Rows from block 4 of the image encoder of a small image captioner, named by matrix and row number. Rows with one number belong to one neuron. Each number is 500 + 25 x the weight over its row's rms, rounded and kept within 0 to 999. All counts start at 0. Numbers have three digits each.
After each neuron's rows are labels from the 100 images, of 14976, where the neuron reaches its largest size: "peak on" is the class under the peak; "responds to" is what is common among them. Only what is clearly more common there than usual is listed. The data: drawings of small networks of dots and links. In brackets: how many of the 100.
# gate: MLP gate (encoder.blocks.4.mlp.gate.weight, 384x192), inputs 128-191
# fc1: MLP up (encoder.blocks.4.mlp.fc1.weight, 384x192), inputs 128-191
# fc2: MLP down (encoder.blocks.4.mlp.fc2.weight, 192x384, transposed), outputs 128-191

gate.311:492496533518522459512520481541525492485494507499525476551492457468468519497475477509497502496467478475493508533470487510467518474470535519567518485528489481545494450494505501503472530532521456
fc1.311:474503493446530513525544477457467517468476504498506495524482509513490470468501533515499500464495510500495484501550449503474524507514515478451513490494513478547488508456482519523517509491487474
fc2.311:531542509517501516453522486542499502442511490446516487512466495468512503520452515531477509519495464498504499497504504533527479532487499494472501473503484489492518520490510499501506520537511467
peak on: link (30)
responds to: green dots (35)

gate.117:478522547541498488541506488515488506501468473527459500541515532507507512486502517451493520525518540497542568483481490487510493529503514470522527479488491510500527505483484527549499492480504499
fc1.117:486545537515514488524461494531487511484490529485538471457536530509438494520484514536514518487498521459501534469467472485498537516536485521487524500500530549523507474495533520517443515481454482
fc2.117:529480489522515503514511475496526512495476518513500510540494495537463528476501481519460518491546538466509502466451470491476506523504476502530514496460525488526508504502501501509536562508508463
peak on: dot (29)
responds to: nine dots (43)

gate.176:475490542560482517491479509511543530442441576520496492502507473501497516515509513480554527549514512478489474512520520508497481500493514480603502491496509494537449467553507511491489468476501481
fc1.176:542518464482515440529537463501504499553513492483506507520508512493462527485475529458473532481507455473494483476484500540537486508495484519419479522496518488543517497438514495478477521505495525
fc2.176:489459493533513465530501511555506503480503496491514481478514487508466470511488509576451487508475515495548502582516551525502521459490523501535487531478505445489519510495504483522484542506491473
peak on: link (54)
responds to: tree (28)

gate.93:490520496519513517530496503494514493488546531537488499481507523481504486501469528489501505555474534525515504520524509521505478493500501465541479476538486486496470501504522482500514509521521494
fc1.93:472514484486454516492526459487484502443479495523509501475496450542506473506468525478475496527453466492470497517484493498486537465502503454502537515521518453498502511489480508483508487507488497
fc2.93:491511508509500515495521497490500488453540497488479472534530485517509490510511496471507411495518495501495480525464528474493547524503501507519532473532486486514501499531510494502499500461477484
peak on: link (35)
responds to: complete (40)

gate.234:534476531547516463490469507518478481478473524482460479499497499473465518505533467512484489494507475509499544519526504498496515482532486517586528509497506513509533510511523496524509530491488496
fc1.234:562522514530503520550512460476465518486518503493482479453484501519467481463465523479530476513509511510450486486477496500499502506483505482444536500503513479522472517518504512545518497448502493
fc2.234:498497508496505538506597510479556515505484519451512530542487515457499475506545557488476420514468487499514519482490520518478488494489507514467526488511496519506493535509520510538476454536489503
peak on: link (61)
responds to: nine dots (44)

gate.108:472500471496508474500549509509513524490511527491474495491493508502460477501481570532522515557538499482491442432503444494512496487468497468531473470473492502519506488485507470532521508471512465
fc1.108:496481512478530507518478499524492460531492482468512533534519509508497492513458502505481478504521437481507526509501480470515519473546499488531510475517473482523486516524481508554473539511500509
fc2.108:481491493506519445507501513522510506499517469509503501488494514537436513502452507544561482515460491506528527522498478509467483481515453482522523497469495454491489514504450449453536489509488509
peak on: dot (40); link (33)
responds to: complete (63)

gate.86:457504509554535455513526495463538494542484514482507514519514486529464493544524486518472508503503508533482511551510500495497479526461503499529487480500514509474518518516493542506546518493452487
fc1.86:523535495518521513512526518478524466525429511469492499498542539480474474438503519492470496518514494486502489497537533526507472488488521516520504506521488499491506481474472513485492502495503517
fc2.86:482493473551490493530476517479533526501500523511534510480461476496506496515468545519486511512480545540539533528487496482512504504477469467482452463489490452510465528496512491501523490528500511
peak on: dot (34)
responds to: brown dots (27)

gate.76:517513498540480524499507510499486464481516482506497524506470463513540499523473512528507483535484462503504508522487526458426506511486505499569529490511549573506469474500497532494472543497535467
fc1.76:447489507453473521514498500483525523486508482544497449491542529498536511491523488498509475516556513449539499492496488523459468556480472461549508519519484464531504496472491473528496487496446513
fc2.76:548466497542569465494524528534491499589536474480540504513514451479464528477493466494511522498473509505473563461532485517516505484471531513469505514505513514506480488474502480470507479468501516
peak on: link (34)
responds to: orange dots (31); teal dots (27)

gate.55:512458494515553511506479495484525481511501536552494477490482470479499514474516499484543543527493523519514465504513540518489506462535528475553505523514516463485521485495533508478453518543460496
fc1.55:475497470527555491490552522457503518470482520501453492489471463465509502485491497510501540497444541489455467498500481525501512501523482475531471517497548475534503498504532535506521522487559511
fc2.55:491499498479512523469454520459489495530534516560504510478535493504497516517506550482458467512513464485488514537496475509529475488516523466482466469491481487525482471532529516473474501520462492
peak on: dot (44)
responds to: wheel (26)

gate.239:520549489506485499533472559500471516555499525509478486482489487496475509468496498529482516509512475545505527528501486514471479497490531524504477519473477513471489487523480475517548536502533497
fc1.239:549512485510480535504470526491495466569506503507471464500514505515485479513528497521486483541492514502513484554485467506473512529516502485497505506468484517499509491513503464512529521500452476
fc2.239:517502521509482457495509516519538503465510517498561479561489513508480521503534532535475494515491471470508502564508515521477490517481506436469501486505480460507489502449504506447516480557518453
peak on: dot (60)
responds to: brown dots (60)

gate.368:523495550536493503467492490497556484521472505480510496448500493502513510508556511503482494552513517491499500518537486561459533444469519491583513544503505544528481504546471500535519518521521451
fc1.368:460480543525516485507537470518484476502509527482474522492503508509504478533518517502518511537532487515464507500548555456437483476498512497578498488486512534494500477563478512509519496520492452
fc2.368:523523484523486491517463532484500506499478511493511470483459482482486546494521529466524477500487511506559487474484431505525498519466467483535516454510490496498539505471508460481502493471528562
peak on: dot (28)
responds to: blue dots (30)

gate.172:508517517488504487546505492499487542548491506495504474494503505523521505503497546553475540499493490520495493522481498473481499479521441471560465458510492487542484481504505512524504485490506460
fc1.172:542496513510485510518528499526472537510535519494485484486477483495465523490505519466466535512480482556493495514466512474542534474502508493539467502523513508509474472510522474522464495491509461
fc2.172:483526505493485500493471507509493497459499482490462489538516506483494472446503537517493481540484496512485515543509465462531535495497503452535508469534479516478496507536517494519482494561519523
peak on: dot (32)
responds to: yellow dots (25)

gate.100:476483515482501472502473535461482513474469517507490470517466490464529474531496494516525528443476475526541502546496475482473497521516473487546487504512472517528481497525497522511492540488462508
fc1.100:507479516523524519484475514506520498488491527488509519499487505459488479509509531525564493499449500520501511563504512508487504501479501539575533507434505534482457502513531530501487504481514496
fc2.100:482500472501538493498511454492479508467508508484516516564562493531494504498490489485466478435551496474494500531503496477494501479511509461483519477533500542530456499474528499522477564463466494
peak on: link (35)
responds to: nine dots (42); two groups (32)

gate.206:477489501504499497483497474507527465505461527485506547520511483528516481495466532492512509508436513523503531515496507522509537513492510504482518549518516492516476486531493525509439478459550509
fc1.206:451521486485461473478559495470552499491461509503536475506457485495518437510475500497507509476517523517493505497515495476510474478504494508467519565533540482487482463529485532516490480488475515
fc2.206:476514505494508489495478490515513532460514506504496503492508505510499546511519494470470481483511490495529506492481539467533518462512518483532470486477531514478481573499507485500511485448474482
peak on: dot (28)
responds to: nine dots (41); purple dots (25)

gate.357:507485454517504543505526478499483518476539489479489500524517487538551484502493527512505495513511500510460481465515480484488518463528509485506508486483513489482517502537503475548474521552497489
fc1.357:514502485546483504536478515516466470516499512488520477515460507517507531496528563516508510526521509530498498509532519421489526500487513508564551479477533477519480491509506498534520460476483519
fc2.357:481560518563514500503509507519516467487489459528490489516512488517522463522449484510479486507482540489535461495480515453522510501470545540559489483486480543488454487492485465512512522483483521
peak on: dot (71)
responds to: white dots (38)

gate.158:498477501490500526502514514516482515444485499490532490471552514526531527585503511503509496491546518521462471497527490489479498478478505476553503506545544502533444506494514526542453485516522524
fc1.158:472494522507489470508432466453468491486488528496484477494498594509560538515491502519514505497480520518528494495526491489546440508537516490515531477525476487508478467533536517444495471491512489
fc2.158:515540489503473536508532551500481508490500523459509493442548468498511521505528456478461524452469484503483498532461472536516498482479502494457531548478491526482512537483513501474489529501497504
peak on: link (26)
responds to: white dots (62); nine dots (44); complete (29)

gate.208:459489506449478501546445519504517490514530491502480493541501484479458457518519507487528502515522500492530477496519481471504546517502453471477500510532487459490495519457496547514490500482476480
fc1.208:521500483509514499508480492520477506502563443508483529491497507493511521513506486509483499569514532525496492509541528519519487468485487469550482534465501526514458509515539524493506508532552466
fc2.208:524480490461497522483475480539465525466503509469493460500457573490454548510486523467515491500514478493508487501540482497488511490522490466524495491518504524511454487467495489526442465504485517
peak on: link (46)
responds to: complete (53); nine dots (44)

gate.200:522452465492521497486505488512534506512477504504514512557468521535528532508476507510490532529459471530494503506504514518507450512504525468499513494497516499469508500492541492490519487476487498
fc1.200:498475511495479506499493497502462504514509516532479490514464475508523475535456518453500469470495476481505476514536475524483537497500545573499500509528505499450504449540526492470514508523495555
fc2.200:517515514479491515548495510496482473513453501479494508494515486514534510472486487504484449564516553495501515455473456510501521469468520497538476503499510528523490462507486517489520488508506555
peak on: link (31)
responds to: complete (47)

gate.270:477509560506492470547500475502520500453536486510467476527472509506482500524484454465473502505483522504489471518500487500480486522529496519501485528513478524538507542503512490510478539474528548
fc1.270:483469538506504500468520513487481489483485502468456485492473432512477475487510485478527532533477533537528483503551511508474493487498512501495500531498502492503487551497491508544448494481488531
fc2.270:516492481471524548476481502490510490550492524499517534488531540544498542530478521497550482510491443489435536458459497508511520473511531497507481500478515477436528544487484539461476497544516515
peak on: link (30)
responds to: yellow dots (26)

gate.203:493463524500533461466520510489502533508508528485502550493482467523491511461523474524512513524541509509450516550475491540483486476503515498521543516480553519468518471541506469494484530530465492
fc1.203:451476490543493529491517462502487508477480498510492483463497500507531470510471480512511499581525468500514491514511513509493512515499551480536494522489566447487524449564468498482454505539473492
fc2.203:545550485510475440485492508519475453532528477487486520532460491500480499496441534533480486525465483489539493473513499529514479516530532527554501502513469471472504504495485483499485485536484525
peak on: dot (88)
responds to: wheel (27)

gate.326:532515526499506522483483498527531508467522485522515489469495485484511503446505495510512507533458531538562520543522534503521480465468483484549496467460483528513489497494495499505517529488476508
fc1.326:447490464503535468533517474498486522532483492505524514531535482498471452536511497485468512438526499496500494464525490479486502501468505488463537504469478526504517497491476498476495490477504529
fc2.326:475496537545493518514499536513529473503513488544480481453453492497449470517474495474550550539519486499478491539511523519493547528483494526507500510524524470519508512537494496477510521517538479
peak on: link (38)
responds to: complete (39); red dots (30)

gate.141:498499525455528559499518489495491515477498522483469531495492460499541489491484472477498503481461534505499510493519487493471443502508467520486517540508499492491479524505517515533484472495497490
fc1.141:513490467463442496502497456511482496461513471495549505514482501519525517494491533539514468524499479501530497490503530527494514498556491512502469492500506489494484565497540494530472524515483511
fc2.141:464516523493528458522479538475544496468519507505481509481482447546486467503502494506510550398552438498462502526501470522523517479479508502528499494528529470492475482502518512535518518524475508
peak on: link (26)
responds to: laid out on a circle (98); complete (91); six dots (53)

gate.63:521479457485452482530496516478508508513541488530533522487492475482548488495559518456542492504513526506482467475478491519527504513514473541486508491517492494553511567484507508497489460501505513
fc1.63:513483444517530530486551525514526494468533478593516496546506464517522527469460481473490507516464528510486491437493510512485486486503496505497499512514487482525480449481487469525484472496519526
fc2.63:537523485482522486484488530502531495516491510474479548508538510508513456491495509498478482494482514462502536454487488473522495500522471502545515487488502514501514502450499508531519472508500483
peak on: link (26)
responds to: complete (38)

gate.186:477520501466476454542516492513514513522504538496470511509506519524523514498517494507499502518476522535504506485523497500507459469460514499540528498497485514527514460468481477503504504504451504
fc1.186:506522490544513522508503460490496503526499499526543516493481493504475485500516510521506483485479481490476491455474532481463509525499512505493490524515470521483535512554477490515521451469522501
fc2.186:518517509452466492503511494479476496443506492503455512555540518494486555500509507512512509533519520519495487533541486517493533470548497515488509523503485484472491466536559495527486536536509483
peak on: dot (38)
responds to: yellow dots (26)

gate.160:554492503472552532500497542506500472508479491520515451432494502514507511518546484484482497511492482508475496481511477484471471531514501476497516470525567498509502448536478529448513516514503447
fc1.160:490492548492479495505515497497519515456481466504496574525488462535491489524516526508536513473487532478503484506510482508501515504505498480480512450488504546494495499503535520457467511510504489
fc2.160:496455547485471499466475491493500514456485475499477484530485493485507506483501489538432490532488511571497553501529537458485503551460462475535494494481476509472493497483501519517499485493488480
peak on: dot (45)
responds to: grey dots (100)

gate.295:503474511488491495485436457477523508489534498524535475505512504492479472501483510517454462543492555518479528502458484459534444525497533518511479490470486502509457539494506482488508500522512486
fc1.295:532484484495463488489492514506531478477508486520506506471488538497514522506519518475524480463483495476483478502469508476478471457504499540474493549505511503550505479497507543444459526510500491
fc2.295:491491528487472484470499484538528515514532510494531508491486484506525527499522473508496515530528489571496520428495514483517488480519500510486488476522508537439535488465460520504460509486471486
peak on: dot (52)
responds to: green dots (41); complete (31)

gate.266:482486475495506503455427468483488480513519497476542531487502472541522517498496526509518476534524543450472514539501534468506512469494525541546476470474511473494534511475487479519509511511512487
fc1.266:500470474457498472485526546490475482513481509537537506478500489482461565516501473486533512541458492469538473502491474492529466477456494492519469480544567509495503471490490479512506513470518473
fc2.266:482537513510480481539455461525479499545482546517473550507497518508495518493498520506513514516484505545487487512500493486546492552510493528534513530507488495531502510484504547468486484570522507
peak on: dot (67)
responds to: complete (35)

gate.121:491529475492525498456525491518504467529476488518509509465534481489501510514456491504472483542523430519503486534497458510533500524474506512510530475510461483476468486495490435501503498496499476
fc1.121:532523486455516456526506529498472469499478526471480492470503489498483483521457480529503465524537472525425497492515452536503508470517499543505513485536481493526502483475477482477503498473466497
fc2.121:530474494498491489506525484496499530506509494490487490519482508525485447499522478507534498479529506477498517540509495463496516520536513462513479476514476457511481492534532492480444477448511514
peak on: dot (40)
responds to: complete (32)

gate.81:468491537528505494463493479514489503480535498505511501493502478531491538480496504514493511529495469446448526511514509520503499537550496494516493478500539467519481493508498535540497517511488453
fc1.81:532467468529484513512498489460496511503437486521466497491504531450504480478462517532511516547492521521554523502523471437544515485456503482453508531530474538480534510477456442471521489488523522
fc2.81:470513495489569488527504523486503483492505463532497497523531477473523491539496480457520531509495515470484487508520508477505495504484482476465446567493437519494477459522493427517534548513506499
peak on: dot (42)
responds to: white dots (25)

gate.183:523490507489473530493514540486490501480481498497532524504479507534505511520473443454497519530535487518470498492502484458530522524525425512458492522468522506535474518497494533525513470527466572
fc1.183:476451494508529477519501489483515502529479496518509557513489547498519477510491546517477489488511482499547500445480477528484513490524463483478546551510534484522497485495484515466505520488496505
fc2.183:567459505434499517504479508457492520516494496481483449424506508520544503485511521509526502523524534487495455470508537468547466527494520518503494547489516513485465487472526471499488499482526495
peak on: link (28)
responds to: nine dots (39); pink dots (25); orange dots (25)

gate.57:470513500521500474538478484512512481515521499513484481516522509486474502477492513517501496499472470529541468536506454509519545498490525560478526510478478490460491499492451551503467494509486540
fc1.57:544516489480492534573485529513484502478518483512478465528486499546467487522465495474511491525532465498497477542523524510523470508514517487469467483553519527468497514497446529489500479588524497
fc2.57:531521509475496498488473509525493476529466460450464489509491496453497462476492518470519500497487536489526467532484501527490504471531546448487501496521488519534520486504516519517503499495466465
peak on: link (26)
responds to: complete (68); nine dots (55)

gate.46:488500553532513522539493488475503507512505479462484489530479466441504523462497506499491538543507479538499500498481512543457517502506518460526504524518498511488474485515478492539464485505511517
fc1.46:495483523501503507485455484509516451481487492523487497502475522469475505484523513482478480459504482521488485515451515438530496554459517527451506481494478533518498501456477494502511482538494501
fc2.46:503522507485507513531494493531503507471489512496507491560491517506479504535488500520516526463499474494510512543477518521448476503537507450470512506495486547488503501501510475520465563483476480
peak on: link (32); dot (31)
responds to: star (30)

gate.287:527490458462467537523471492520493521487494503474528497474496515518535459469523550490535552505515509520535441533500470510487520538477488475501500526472516544501498516497511499481465519491495485
fc1.287:533494452475474470491557510491465513518449530481493509519497466489529492537500465439473499529538479504527451476479505501536492500479480494522460452509492507492494524501469494481525507505498517
fc2.287:475483496541565453528507505502519504537515475524510501474470551489472502473492529504486465498493482518513505545507482498508513524509499485457563503490516471495510506504484539500484511515496499
peak on: dot (31)
responds to: white dots (93)

gate.283:516516526474505464515496514514508501466492477503484436523558504494526479551511525525509452511489490494446498471509494496506525478481498499508508556536533484513528491559469520513513508470503558
fc1.283:480518494467483492484463493497467492499462519501528484491491486554517516507544488501532495518504478487475506502523510483495536497417468511487501484501465556467502506485464525492506458519542491
fc2.283:493488499515504460543527499504508512487522450528459506525556492500496462468509475476516500463471525497494541497504509534497511461562484520473524444503493510506494526453499532507495501488475493
peak on: link (28)
responds to: laid out on a circle (76); complete (34)

gate.50:564496489501488469536490512530462510509484494539499515538491458523503496486481535500530493526470468502473464521515485510483470524467528529498515514519493487477501481476494541483496541522501492
fc1.50:570495480495518460494516484489474445493484479471519499509581473517497466512513510492507444518488449516512534519482500532506469515500557485521528466489477450499465477480529502550476518510528479
fc2.50:456496461495473509492468543459509490491471489504469521520484517445503511489484521512500485519524500504472500496495467443470527497497507471544494492538493546468499524505467484487509474496524483
peak on: dot (37)
responds to: white dots (26)

gate.159:518484462494455499451500527513494491491489467530463510488515520485483407473516502474490495517506492525493496516470517501506441501516469523509499473507480525504487503490524521487515462536506508
fc1.159:526481510474504511520545483497512511473473509532461468461501483490548501535540480511515495505564459501483506484476526519522500476513481525519514518512500522530485510472463525444476500488516495
fc2.159:503527548476487494489458487517499519531515518503514503495473518507490458497501483491480483553484511474519493475489482498537529497500504503484474529495504479477492525504481518495517540487518507
peak on: dot (55)
responds to: green dots (36)

gate.161:451488534478469471473482512511534526487426528542495513490469510508504520508488489508524536504511497492492493500519503486481499480552525526545472517511557520511524482496518471478481480523487507
fc1.161:490489508506514502475471532516475528492497498518475494510501498489473498475527491485491507449480512497510506535485509481498501501514467498552524524488561562516522471537499464486468451514501507
fc2.161:482526506504509487544519465502442462507510436522530445485535515516482555463494503490482465456496486536484521523471495528497512479504502528539482488503485509512484515489507524488493497456482493
peak on: link (48)
responds to: blue dots (48); two groups (28)